Weights of a small spectrogram enhancement model: activation gelu, 20200 steps.
Rows from block 11 of a small spectrogram enhancement model, named by matrix and row number. Rows with one number belong to one channel. Each number is 128 + 24 x the weight over its row's rms, rounded and kept within 0 to 255. All counts start at 0. Numbers have three digits each. After the name is the row's rms in percent of the matrix's.
After each channel's rows are labels from the 100 clips, of 14976, where the channel reaches its highest value: "band" is the frequency band that holds the peak. Only what is clearly more common there than usual is listed. The data: songs of 200 made-up bird species, synthesised, often over outdoor noise. In brackets: how many of the 100, against the usual share in percent.
# convs0: first 3x3 conv (model.decb.1.0.convs.0.weight, 48x96x3x3, each kernel summed), inputs 0-95
# convs1: second 3x3 conv (model.decb.1.0.convs.1.weight, 48x48x3x3, transposed, each kernel summed), outputs 0-47

convs0.46 102:127058136149119135135168138125139121106119132144137129119154125141152117134156100086148096145111042036156129120146102173157137123126146119125066110153162102105124112132118116124125105124097124113116113102154137134128128135136125115112121138105109070150126121114143149116101130117126135111
convs1.46 073:127147154163141139113118104098152191142150151146160143165168125152133145078126127139150117116152127143135128163126159162111149106096146085136122
band: 1000 to 2000 Hz (63 vs 18.8)

convs0.5 124:121123159106131070128129131129108185137038114060111096109152148089095133090132099102105176111149114136160133119131128125122136166097154153141119123130124137128144124146101115123144106124117135147122134158120130132105108134158094103115099092100111166162147125118117155128134112095133121133
convs1.5 081:176116119125121144145150128138141111107115103154122123135160094171096100168107100123071136127126165130138113144117110127105122104189112134121085
band: 500 to 1000 Hz (46 vs 15.6)

convs0.41 089:120077161193126135117128106126125135107175132136185154099139118121142138105020128138123039140118171071125112107145151119147125113117108151162110118123139138130136113122115124141100140122125114140127123098120122128130138134144126110135117129107130130168126139138116128131133143114142108111
convs1.41 076:075093136157102118142127119068130100132122102134112134142083092143133141157098117130121137128130122127136111115119132106118117115037116112123135
band: 1000 to 2000 Hz (42 vs 18.8)

convs0.44 084:099184120164082132092097119088141124132161184119172143135122084128123116161123105098140139169143131097095132126154168111141135163138129132123158115134118110122067115165129124124129161123125131122116137113118107142129118122117105129123125121193141111154104112124130087104116194156132117117
convs1.44 073:117121140108145141161161131141116106131135057119111128120120108111190107119121114112113129118162114135081179139097159131107122144139102130090156
band: 0 to 250 Hz (64 vs 9.4); 250 to 500 Hz (31 vs 9.4)

convs0.40 099:134147130127024137105125170107125126133119175141108130145116108090119120119136116117129159146157129159118113135063140143169083125143104090106187122112123122142163119121110129120137146119138153118122153116172119130125167145096141083121119101130103107136149083127124114129129122137111130098
convs1.40 096:117114135090112125156167151112193118143140113103141132139150122128092129174147127147078095122133123124146104129102106117154136102071125133150159
band: 250 to 500 Hz (41 vs 9.4)

convs0.2 108:114115141119123138123111127125102173035130078118167103089122164115132136090101102125139139136146151135096129086111154122096073221111105123097144139106117143109138120136119105127129116103123127125129135096150084136141101105108148117120123145131109138130139114146151122120135137107119110104
convs1.2 088:120110154112122142124125111122135107060119124132113136127151127140113133146121137137092142136130133074112155168186128116136085132107143151149195
band: 4000 to 8000 Hz (59 vs 25)

convs0.47 106:135115150158144133132124133132141097033137121147187127151128129136139121079057103104103186139143142173107139117136147115078082137083118127103141099147152135123134113130118122130132117117125131114128114102134127122119105108145136118122131120130129064159135115142157118114132135085116110119
convs1.47 096:100092166139126130150135127104144100084132104150101121108093143156106129155112105151116137128099097094118158137113131058142130132164130159157121
band: 4000 to 8000 Hz (84 vs 25)

convs0.31 076:112156113150092141100126126099126162144136147113169137129118097142141135144185069125116120174169083112144137136131144122170114154184142113144145132112132130097149165147103124123125083114125134111131131132162142126180107143104101136101136121089099116160152130147124088092127076146106138127
convs1.31 073:149135123145102104120098125136131107117135139129104142060134148149139124079126134112131138127143151121101069154121118098138136072138161113180105
band: 250 to 500 Hz (45 vs 9.4); 0 to 250 Hz (32 vs 9.4)

convs0.1 105:119107138179129092086067130072122087087147068153138098089143078118129165118153091103118102139132112137144142134135063135100130141145143111107124140118151167100116113150108163109094125088140104137096116106126119120125128128114122115096107122122132127148139134124129137128116125139136124082
convs1.1 102:113123101119160165116153095111119151091111106141165112133132204177108148176152106110115118126151130092152112149119113116129102144114124126131125
band: 500 to 1000 Hz (47 vs 15.6); 250 to 500 Hz (25 vs 9.4)

convs0.22 114:140104110094148120136125132146132124109160123163191121134134139132140120133059139127151096153144122067114139122183077111168124100043119152140155137103165139131097134112123138136165120139118122141146083088099158135140110159143150111121146132109130129103125126132109128125133106116146122111
convs1.22 112:114106125117147117109117115116101085122133141130122167114125120150124119139109131144146093119121103147175056108117102104088118115092124121090074
band: 500 to 1000 Hz (80 vs 15.6)

convs0.37 096:126082148095151126126179138122114170096115131143106137103130153137127129128135115098149119146133112074119148133112150123101138154139103092150055104110136110146133104134125077131111124130113102129123127104109145124135123146136122123165111133127108115118135136138063132107112108022139137129
convs1.37 087:153133168152119100150106139169117155156130124113155121121138096117109147102137158137138171157122118122140181160140157157159150160078136134154114
band: 2000 to 4000 Hz (51 vs 21.9)

convs0.13 079:123093143085142103086109129133134087074179115134148134112144086089106114108140151114134138161065172075137144097107133093153118161126127170172109081103120122155105161101087108133117135137115135120130105091134102124120142126144156120132131121142104109122108114126125160130123120130130111102
convs1.13 079:113107102095157152157126128111091142149149118115128176137116160109152132110099124108115087129107113109109152142139116095152126155061170135139155
band: 2000 to 4000 Hz (44 vs 21.9)

convs0.16 063:121150120109097136072128126063120126124129149120160153129119100126136148134157054136130125170143087111141138151131133142136099136148107135153134111142109080118072132165113118113141147128119145131120163125129105100196111151134129136132118139185170110145127125130128112113129094123185142135
convs1.16 080:123134174117096183135157128109084147131097118144120129118123127116115129114137128127135123121137153124127109113143113151143146025133166109134132
band: 0 to 250 Hz (38 vs 9.4); 250 to 500 Hz (33 vs 9.4)

convs0.23 109:152122146074134141146106122124088163056113116100092086102098111104128117086126117137136148103150153125069100063157131082108122091059122129141147124100132127120128134129121174116141134131131139163089128133121145122119146130153105139154141116096138135118136146128133126151135109097135124130
convs1.23 082:120077118161133142116128107109115110129103128132109116104149109169132099143074089128114083108113129145119098115136098081095163107115105106102107
band: 2000 to 4000 Hz (46 vs 21.9)

convs0.8 119:125100102123070119057147138158169163139134164125113180112122145073107144106135156142143103092134125111137115139083148128103059143148161129101127124124109140107144132118091095145110119157152154102125139119141132129126089120093123119123132107137117152110126114092117093113107150165123134116
convs1.8 135:143131134102121145135140069137126081088136142139143126141100147132100052103132138139116150110097160128118155099103137118172111150109127137157126
band: 1000 to 2000 Hz (49 vs 18.8)

convs0.34 119:114132145115146114160101090120145115134118107161110142114067094107140099119114123131119143156142136116078118057153111124139132075057141145160135118152178118144123123155122158135116129112131080150118103155088129106126115137144161115132120119122147167127140116133127148104113122084143088101
convs1.34 158:097117113103113100085098130111106126130111106117111125086118081118131124129121104116132101113124098125106068110113129107081120088138102100081107
band: 1000 to 2000 Hz (40 vs 18.8)

convs0.4 100:067095129094137145105137128091152089121157146130110137145093117098129123144135111116135102160166040033112121126151118073142135140144086149103137135086144117115130138150104145133116146135128114128114127105106144131123143151139130135118140087135122133139109132132159144137126094117126134111
convs1.4 080:145144143123138138122151144142126136163133117101118089139098120109056143105158117091089158125122102096077119121106099105110128112096111145124095
band: 500 to 1000 Hz (54 vs 15.6); 1000 to 2000 Hz (39 vs 18.8)

convs0.33 111:107118062143112155120102131123174132157080109156065090070113126074114099094128120098128123126103140125139087117047148143138058150120108164138136126122137137117131126132101122153149114143121125118136155097130115127127136132132134125130142128123113133134132122176111118133153131153127124124
convs1.33 078:112098118127183155114179079124123111132104112150139118146125168173127093107102136123148134100119166094150140116138108118153137134111139124145178
band: 1000 to 2000 Hz (77 vs 18.8)

convs0.30 083:102171137112084111104127122116117199123139135119122133173131118125103152136129118144132131105133135133124137151156141135103134199131116221155149152082095133148134118093121106103129110138121135122128120160158159118104132111157099141134130121124093112088143132098123078115130106162108122139
convs1.30 077:155137115074093095166182145147108105132159160155089147147124149120125097103153127155122153137139149156143100150122135124127125159160125155136153
band: 500 to 1000 Hz (34 vs 15.6)

convs0.12 080:108153119121094134094144131089121140155113134116171146112121098119140137145173061123125120175159072113146133139123130136162086103163120106157156187117099127163147102113110130127119147113127131111117147132156144121043130140115158132102092119118114136092150118122123118122128121162120131134
convs1.12 079:129139090150111142098175138120122109117084146133117135212145098142115127111094150127123116114147098132125111124120120152106130177125086142104144
band: 0 to 250 Hz (35 vs 9.4)

convs0.14 107:124109172112133119123150124111134175104127138113131161107123132130162090139180130142093144135148140144140154155115120127137154135165073158134091136111120155111125134144128115046114126092140133115062152112131103142128130142162135140130104126129120164124143130173080126129182132174129141117
convs1.14 088:171135156130141120124109163112148087148140145125161124143131099111112192115141159133147143175193134140144117123102141158125108141131157132126163
band: 4000 to 8000 Hz (100 vs 25)

convs0.17 066:128137120105104143083150125070127160110138145125163150144115101134153155143183064144126124144167059112156125147118121142144107172177125139153118131128118125147098117139123107132141163122124122110091112104120083156118100128101152133149100137159126105142110111126126107142126179140086131134
convs1.17 064:105129117111122122142073125153154127127143097147122124154154133121101114100116106142145105134143145115113167118150145132065120167105072138080100
band: 0 to 250 Hz (41 vs 9.4); 250 to 500 Hz (25 vs 9.4)

convs0.15 120:105106146151098148088095120067140160164118132180093158162107080093152144169104099143144132175163111086085149113149135114120103136129129084105147125157129154118151133128126126096103107110150142115123141140128141119124111128089110103125151090137126131131144138105125094131133141168124098096
convs1.15 123:104138110111080133115127090118115112111130109120122078133139159138130116087124115116114154120205133098106115136082114104136089116095099119130116
band: 0 to 250 Hz (51 vs 9.4); 250 to 500 Hz (46 vs 9.4)

convs0.38 115:103159131120145140174154145136185140146139145160175132123111131168146094146161133115108183176113085153126145127168101114181163074108116176136124097108100129139128129117114158157115120147107138156156125144145119137128118108148148161137119133143138117114134122150145159131099123085125151149
convs1.38 151:118118114114114122104112123124136134121118121133115115102131094118124118134105121132129104123122115162119054123115130143059120101119132123072052
band: 500 to 1000 Hz (40 vs 15.6)

convs0.18 067:167069156134104114062166129079145078125130128144141160132143100115123152120120086132143139135133168151126130119118124109082081093157119089114100116130106128163147091129126101121144153146093120123094121125103117102101150136136142126136084139135127092103113122094143125115144122097174126114
convs1.18 059:127110130189099170183156109101084147113115105138120114153140137098109152123120119133158145127105089102098113110126140126135148168115139156098131
band: 4000 to 8000 Hz (53 vs 25); 2000 to 4000 Hz (45 vs 21.9)

convs0.27 079:115123132167081137114112094140133168163146138125155121148158068116134098136147109089121134131131152190110120115096134138107148116153182128137120123146077141085130107105088096103143120126141149141144136108124118123134123125084097149136159099131120148086114145114118091164140136185139149140
convs1.27 078:131117128131128162110145131111101044133157164119149086095156127128179109130111153152153145127161168149114123128143136126114141146109134142115160
band: 1000 to 2000 Hz (46 vs 18.8)